Rows from block 5 of a small masked image model, named by matrix and row number. Rows with one number belong to one neuron. Each number is 128 + 24 x the weight over its row's rms, rounded and kept within 0 to 255. All counts start at 0. Numbers have three digits each.
After each neuron's rows are labels from the 100 images, of 14976, where the neuron reaches its highest value: "lies over" is the class under the peak; "strongest on" is what is common among them. Only what is clearly more common there than usual is listed. The data: drawn human figures in many poses. In brackets: how many of the 100, against the usual share in percent.
# fc1: MLP up (model.blocks.5.mlp.fc1.weight, 384x96), inputs 0-95
# fc2: MLP down (model.blocks.5.mlp.fc2.weight, 96x384, transposed), outputs 0-95

fc1.192:100142165134153156166170127132139140119129135089088095172123126133156124145094119155094125129079089136147107156099139125109104135118161114110138125143158136145121097127107124115125100112151134104077140120126118141125126076084124086126147129145180138138102106104141124162158190113108104105
fc2.192:155147095154160117094088096138123140116088140140134187099127111136092124121121112138184137124162120103111153089155109143092131137109074126153158136138128099139099133117127095156128101121122102131159097127135124177132126190164108164111115102113130135129153169128123131092119133135122110166
lies over: head (68 vs 1.1)
strongest on: blue top (25 vs 8)

fc1.13:158111179144129133139138152121126121174134149153143118154131140157141148132121121146080139144137099150155103089143120147141101193153147107119126149175113122119163110167112142159108091087161102140104119127133101118094124153122134151114157119140159171158147106107139162146119144140111099069
fc2.13:146118108119094144121130100147131097100109127068126097113145141136112139160157113148142115115181104133106170144122093146088113097068117153099145158124170169096125140119124125098135142093145151145141096106134126112139159130142114107116115122166123104142121174164136117158166126167109165143
lies over: head (42 vs 1.1)
strongest on: lying (32 vs 6.3)

fc1.64:117154125105132161188098158129112082168105134133128157167123134133098146162145138146113180101122111172109115143124142148121131128146145109107145148153137139123131122124118157162138110092136122093103136116098165161128141125127118101100136125137109077126116098128091147119154140175054149154
fc2.64:150149121111136129179134124114080140188154143089142173119100136120110152143123151128140138092120128144103097128084149115114110117162193115134141166148114142096120111135140132122135129114146099105146103138150161155103122104141103101109162140142108076139119107141093158100139104173090152118
lies over: arm (34 vs 1)
strongest on: black top (61 vs 8.1)

fc1.76:126220140122152146139118138125091123153121113122140167130137135169147144085154156189130156128156147152113152127143154169132121120134115102138101122163097122079153103164105145131115112130119109134112107122112125090103092123124130097131124141142136140127138147131136146133157167193104149101
fc2.76:107187142121146170150100117162090120121117091147163144115121139173159128118128108168124119108146142115120160146161142175090115126146100110138106131178098143090129109144150095118125086107102118133108114138138086082132091143134127083115103106126135117156155151159148150115146162135104137124
lies over: leg (51 vs 2.5)
strongest on: yellow trousers (33 vs 8.5)

fc1.174:113125130141128097133147144112139108150119133139160115156140175122200139126132127122107128162134134087081099171140109160127177121132120149117143152098156117146119169122109152133114133079125167148145103129136124172164148156133089148155149155112116153146128136154085132139107088138103169161
fc2.174:105146117156113114143129131122120097151097131107137126163143186117159144126153139111096129149141133085069076159150123148127161099152128123135134113135162125155103167151142151120103094106105175108130104131132144145182119156134084108122123110080129104141138114142084142137106096139093157136
lies over: foot (40 vs 0.5)
strongest on: squatting (39 vs 6.2); star jump (25 vs 6.2)

fc1.291:130123137129095167179102171115123075149126124135111106130147180120172127132125110170137142146152143147123147155134122103098157109165148132132130146154149154102147116126164130126123178145116104103109153098087129161154140110130126099106111092131115157170118118161104127123140145149063160141
fc2.291:118095117130174154164137154121091112151176117125177097098117138135142130135112102091128148137095108135155108114097107130118104152171137164101128146145115123172087125108110143103135180157148125134128188112127142085103134101139167100122107122137104109139118156133098086143093133138153144108
lies over: head (28 vs 1.1)
strongest on: arms up (36 vs 6.2)

fc1.119:145121138153124107161138158130094098126132118112116123096093135090099088149142164133133155107121101132119150140108064138141126101147137116101101180161100118113060142130146129118157136075149125108134136126096143111106111117140147132145117122162117106126090078117159132116155117160120186137
fc2.119:102101145123153104120114134139087160108139104176153125122165083129146100120119117079139178119139072126143145164132150143120113108121127106141095120174112110158123124152097151068153143124154177134145167110145139132141157149158111107097114125136130114101113142117120102161136136086127093150
lies over: arm (54 vs 1)
strongest on: splits (27 vs 6.2)

fc1.225:144111129145147118141171122105132116165102096148142127131144130086104121095166112135127151147139121128127117119131114128119094158152162097135109141130156085153171097145127143140092093111111108082084168135129125173137119087153137141107179123091102183135137140095138174096116113118120109160
fc2.225:116123167129099109136078121135116138116111150116150116142119156095164106161138147134113117107100116087099136108071162104134154151144089132142136132134155135160143099128160157113093151131097161142100118129115145128141109135089136164164118115114136084061140139178086144157147150137139145139
lies over: head (48 vs 1.1); torso (32 vs 1.9)
strongest on: brown top (37 vs 8.4)

fc1.167:114094105173094093095105125127148140101112140135125097128154123089160122105137099115105157153126150150148152115115110118119140130112078106145147091102123153127122169135125193101129137122082136123154155078128142109158120164161115145137115125088113111121142131138076166124125108138174095149
fc2.167:129129118178087078131126135104162079180123113128149122106109144087124093129121155144131142139110122123111138112122113166132128140110118147118111085123147179075134108167102140138150112070162117106168091125143125156140132171085119151152142132144113120146170130131109150117101123138151139157
lies over: arm (50 vs 1); head (37 vs 1.1)
strongest on: stocky (74 vs 31.6); teal top (45 vs 8.5); top: blue (29 vs 8); arms out (27 vs 6.4)

fc1.367:129157152088155167140167137135097131097200095147116123102150136103118157126120146141132145102095096141122179149088166074143126113132144132130140133125117159107137127144172079135159139142137117133100137129093098100123151076117139134134141104148165138100133118085167112117139125121143124120
fc2.367:117123104135150085087089146120166095137069150135134139118142115125165135109150143157125134119160128107137120138108152125154176170087128160111163128145156106134115108120118084121145130125130138133163128139170146131151078112117155111122131103129141109093141137147088106137098078096112146187
lies over: torso (84 vs 1.9)
strongest on: white top (30 vs 8.6)

fc1.142:165142089119138156152137156144129135182143114149077099101099088136181080141109088119118131115101120142150106121136095119131132148103120100123166139124115141131121102139136157120111129150103123152165113116171177098131167113078099159102099155122106118119127154159123122161133147124140095118
fc2.142:137103140171134098096122130089125074083138132113153151131124121147097131113135138121141112153180150115135171114113132147117161126133107146157090145117091109080152142102157108126086100111157135130167120120112101103093155120151147109093115151161129159159127126160110168135165105133102140161
lies over: foot (38 vs 0.5)
strongest on: stocky (60 vs 31.6)

fc1.245:111158162066123162151134152127160120150139137153104148165133148164120125095157129159125155148146126117125157114152114127144183147150134152129157132147203143114106119128152146148150103109093125109101171117108141128150106119136103117112161142109129155133156114149087135115173177156112144138
fc2.245:125114154121133130117166119119091097155163130121122121157111116121128148089125160132123165101149131121121152104113159094129151181151140134112114162071126091126132120135142137098146154118155100068093100126143160145132186144138168145120147127169153125131101101143079132095143090098110137125
lies over: head (46 vs 1.1)
strongest on: walking (26 vs 6.5)

fc1.365:132149127137124101130150132139119117159104111096105124156124165143165125057153125140069157158122123163124156102122074110091114139144153086169150149119111115111137095099166142116131093099136115123103110113120116108139097125155121126124131136066139130136154112141100158121151161133150085143
fc2.365:155178164116122121104135113128110122167116127156101118155120139184157125124177111129126157121135129102125165143119118117140124140147095114107118106161092112107171116086144091112141100107107128143089095121098157077131155179157170167122131110112103118116124132130083162127156135113109114148
lies over: foot (32 vs 0.5)
strongest on: stocky (92 vs 31.6)

fc1.169:159133119103145132146114107169145147086136098145142078120124136096118139116084100092074133124137116177157172066124137120095128149098124099138138126130117119150138116117105163138164167147133099124164113090131127136160141097165135143132095129111094162134154121147106133123134135136116159177
fc2.169:136136144082134142150121104158141146113092128119090126103119112107097154118123114092112130164149146128169137060099107114100120193137144128166154107130100105156146131078103126138157151118080120165123124105109129140125148104176114163109123121137146165135108146140137131089145131140166158134
lies over: foot (30 vs 0.5)
strongest on: stocky (61 vs 31.6)

fc1.278:077161116105118120124130128126110119121114109124104132186133115089147157067143163138097104135132120181136154114126134110130127140128112116124098129158124104101137103117146150134142097110098084127116120134076081072114080173127140113122138125113177129130152101138136138157124160150093097134
fc2.278:152151132133158174126099127151140117141111127137121147121122164123138145115176105165100104134167134105151174104154159138093094108109111114096107111164106078136172094129144101139143083096102144137118088122124109096091123144124156105132142099118103136145149160126104154111130170133116125178
lies over: foot (100 vs 0.5)
strongest on: stocky (74 vs 31.6)

fc1.354:152139167121096169162114116113172171140104151155114089153126157111126128102145095120087129136139147147149144080147145131113134154140106115106135121140189108124117113110077140147124129080142100143100137119139135161141137113103155136110187123138126169151149143150078163148133099124117108139
fc2.354:170147145133100083112129108097147133100146145128118125122089123144133127091156146127128087083155145100120158073154155168139115164114149143101099084145118121136143117110115117121159127092094138129122158130152142102153136133094150189138126148105124152081130098169119142102168118161124129137
lies over: torso (31 vs 1.9)
strongest on: stocky (78 vs 31.6); pink top (31 vs 8.6)

fc1.248:152115100141080109076127105091147131097136153153105104131136134113144115082115091143125104148112162116106096155155091117158161118093119100128124100080127151123120172110119171130077113123086148090127145108123111115117123162145083167151109143130109136129123144157114169152150132129133143117
fc2.248:161125109168061071113110125089140073130095126137093150172130123108125102124108148151125130119113111169103131152146137168135141145140150162090147106121173158128108110142124141172135079096127106139135110135117119159149155132129099147118139146159114121148134080139121135104137095153137131157
lies over: arm (67 vs 1); torso (31 vs 1.9)
strongest on: star jump (31 vs 6.2)

fc1.379:145142105125108117113121101171144161135154111089132136119095154146119114108113141144090098129128138142089127127168173110163111146090119126111155090088092164115165176148107089095119115126120135120153164109106133095090121109102178136143128128154085150116156145135144107130100155137137102161
fc2.379:130095121135122141148099148096148117144165106125174114150153155110105161153114156129122166097083115147102132097111101095159114120156136137127126194148145095166103120107100163129114156121154135100120094129146137143071119096122141094152140165133124111111068150127100124153131155135121134128
lies over: arm (29 vs 1)
strongest on: arms up (36 vs 6.2); blue top (28 vs 8)

fc1.186:147138138135086126155174123132162186163091092164091099118105113100152118131115095101137124122111157097168136099123104155134139135136166069115092112123161094127138142136104130110145126082128150137113147114130121164131133137104155115124135145088159138155109109179086148098137122123115134137
fc2.186:172128158116109107111152096120147164092075108145113107169085107105120137112160146154130125108174147126122129124133150159122101119126133104123086125165150083144119108136060123115100116084145138123154106144146157150143106106104153148163138117089167138114123154156136145122156131107113142161
lies over: torso (43 vs 1.9)
strongest on: white top (28 vs 8.6)

fc1.29:123129117170137143166118138156157133141149140119146135141130129160174135155084081143091135118110085151131166161126153139119065072165149119111121153083137139172132121095165148138112139145174126152133131092129108140113119093131122122124132130141155151106142091108152118100155128170129134101
fc2.29:106131104152155103121094141150135111147115130134139129137132099106152100070088165108130137093160139129142082127146135101165188168158091137172125086108168118163127122152141130108129125159106116112139100155151138104148112155120102169106133137156120122098114123129113141145122094107083151161
lies over: foot (27 vs 0.5)
strongest on: black trousers (30 vs 8.6)

fc1.234:088160094114109124144148186149093098186130100109142117151122129088162083145161080114126130133130163143099129156110131147136124114139128112116122121106097103142121129095129076137130099158126158111094152096110147107087153139113147088124158096128141151124124094078119127128114125157135111122
fc2.234:126137130144131160114074129097164133109154143141113133121178101150150122135143147125103142113127145125182148096137164112131134109143097116154137091107119126098181128138173108135127098128107118167099150131108136138090110061138113138080150124147107110125156136142107140131141179126089081141
lies over: torso (37 vs 1.9)
strongest on: squatting (36 vs 6.2)

fc1.383:142145105105108127145132135148121140108092150177125112115101140090162157079138118111101126159121193152144108136142096105165168089109144116108116129150094146163116152077111142116091132131169125105125141103154138138141112147134132123153116073158141131094104098115115165181138117133126129124
fc2.383:142099138157073145128084098074153086116113143122112140155126110120171147155135110151089125098099161129144112099135166101141137161138127120109190090081153139108126146145126124165123080122139115154121117155107149128149153122158145133136118129142140129145151137121095148103122081106159113148
lies over: arm (49 vs 1); torso (31 vs 1.9)
strongest on: arms out (38 vs 6.4)

fc1.331:146086157153132157127151090111130152082173174125108108117141124164085158150112160131124130138126105089188155096121131097106137110117121114116153108127175115132146133165162165130128162098125101157143117163152097135158128086150123164142123163106120101135133132146133105138134140085134122134
fc2.331:118170083129122167155093156116116093131115122167100131114175108118179146117104139127093159153159142140136118151137156130146170135108148124099120095136167133131156121137155127131119079124098144142104125088113160158102141104115103093060123085122123116120123110144114138162149134147097127152
lies over: leg (44 vs 2.5); foot (28 vs 0.5)
strongest on: star jump (44 vs 6.2)

fc1.335:158164126143150151143105153131127106128126133143134117137103183163148143099138149133109136112107114136120118169117128165083133155139148133135084128098173098096147115157091138087105101102121129103094125101147120065112140175112163097127150132126143116139088148097124114171160105157109114122
fc2.335:156117093127112114144109138137118182116119096101147112130106148133120129119128107090123110134166109141145113086151103129083131143144106123145139117103126126085118153171155105142118156133122140133132124114139086077126138146069144108106135170174157099154120137152164179122121112123107154192
lies over: leg (28 vs 2.5)
strongest on: star jump (33 vs 6.2)

fc1.204:119098135117136104124158171164093125126121126138136158081149177132124184148153110143135131125160113091123101161129143146134105139114112121100140104108054142099132166171144116163104127148141153143099143119161125142130125138121139199149132113132113129113119089123149106141125112117106082097
fc2.204:152151172159128099079080104120159146148092154169103147164092128132180153110145137130123127110114118092150119105109176129146111105105156135139135164100151119132120126158136160099161131115129113110122107153106128152122098168124121144131123127138134132081128175126109144125103118075145088102
lies over: torso (28 vs 1.9)
strongest on: blue trousers (49 vs 8.4); blue top (42 vs 8)

fc1.312:104104123149112071093096117120121110149131151136104175093103119120129099136152124113154137106137130105112153179109168116118130140152086064085097094128139065142103117106104141088133127113116084082116121164124122146149108125128126135146127115101128156135176147135110128127110152130124142145
fc2.312:113147150132099103107095113143154125135074161157132182130116123137128112121148112131102134153117104095094160110118166119107135120139130085104131141091141103130112132114134181117092115087123137106096164128132102120148100152143101169171140087110140166119155158116115185142133154151159142142
lies over: head (45 vs 1.1); torso (25 vs 1.9)
strongest on: grey top (32 vs 8.3); brown top (28 vs 8.4)

fc1.309:130142130102123129158143142105147110127075140106106152187115112123103155131145142160113130095109118185113116124112164143144120151148142128081136158124164120119127106125090156172124131087143104117150106128097181163131127094111106126100143113170134096146106134111073150149121129147091153142
fc2.309:135140136108119124170123122127127130148069149098092123158109135150117144148139156162120113097117123198123117142104102129136115156108153121084151171119169118139142066103117124145101147091129105129163127147131174158135115081137084107109129115156145085157125142111094146134136129133110157128
lies over: arm (45 vs 1)
strongest on: orange top (27 vs 8.2)

fc1.193:152106174120101140127154103088120148118172130143083096113118097143123138104150120090138142146134126145141141143090133092135169116140102077092136122145172107136077130131169131146091146122143084118122125123134112151127139080161105156141116152090161137149110134143082109126135164102134156148
fc2.193:130112151164113143149155129129134129167192125174120095074156111054116102115127128086130142136079108117126111139102115104146144126149110117140132085112151125162102151124171140127107109104121078162119144142120085135150141121145091171120117138149120131131152118149119126121135165118136126164
lies over: leg (26 vs 2.5)
strongest on: star jump (70 vs 6.2); thin (65 vs 31.1); black trousers (25 vs 8.6)

fc1.10:121132106167118117118104100146186126167128147150115123161123112127096104147104143093119122087112096140119134156108132145175129140146114133129124074153147134176092112131163109172100119087122123121116145134114106107136128133095145154107147096127108114171133151087111117153122099068091131155
fc2.10:086126110110124134127141149152120176089120131110147130119118150146146106098170138153131078154173167088146123114140058131136125137110124102128130171118130152120127125152094118130128110150123127148139109120128134178152132099138123093160070131118159125107145072158104147102182137113119112127
lies over: head (36 vs 1.1); leg (27 vs 2.5)
strongest on: blue trousers (26 vs 8.4)

fc1.322:145114112103119123123128134118180146118122130115141137122176139140097120185109092090151130090090126051125115164141137128113122118111125093109110121125131151164136149118125173131152133125117158167142144116120161183168162133129109173158097105095131148148129115162134100159109112109118155127
fc2.322:139102123174116195147124119140153123129163117113145094109142134092114143102141131104122116154184156145125107060131151098112156118101129144124144116151127091148141077140137132145072103114092144104146134161152128152156121127103124108092128129163128153088110133109120118139115133118128174165
lies over: foot (90 vs 0.5)
strongest on: stocky (75 vs 31.6)

fc1.314:155127136115123122140128065140090141099169120098126148074132097115085108092168133121156097152107114153126097126114166088158132123141136131126115123131085194109110142123161131150136149110133108106106126135112113128086144148143147138212121122142114103117093112146133109117141142139132137107
fc2.314:103147149153106119125124178159105137176125147140162124109146125104114102104153103107118159184127150125127110090127147161137113133133122091135151096183116103142143133146090127127132137066084117138121145132169167134123107108101143141104152099133110117134160098162117094118095113148095132166
lies over: head (33 vs 1.1)
strongest on: star jump (25 vs 6.2)

fc1.26:097137128106130142124126147126122123129179116116134120119114116129128114173113120112107140111091109130128116150099162148127111118133116191120163130093082186111126183128123074151139183142132156143121119132115112112103176129151106118137146118171125049120119122098138091134105120132143103112
fc2.26:106145155116141114075133117160146078101103133147100130123102148080143124173166128119120108104148164134083158127105159145131159155081132118131148121105100119089136138077146122117122124124131165142127131134133119097128149138124101139133145062118156164116146109121091142171140130163129163153
lies over: torso (46 vs 1.9)
strongest on: black top (27 vs 8.1)

fc1.2:147101128136158113110148101143136127108163131143153146121092155124099153157110099087128092133129132145118116134141168126137084095121142146122139110101082140158124138105107123107145116152172161157154145153118138086119169156114147146138143122125103157120129168106176107142101087093174125070
fc2.2:135124111142181158142164104189111122105149105124151168094116124132109145167110120089122115127125141127130109138160129143076113111108145135147113159118069172118144141115106126118151127141159148156132108119162127111101169138150094104123116114148150101146134107108184129113089081125147121093
lies over: head (60 vs 1.1)
strongest on: walking (26 vs 6.5)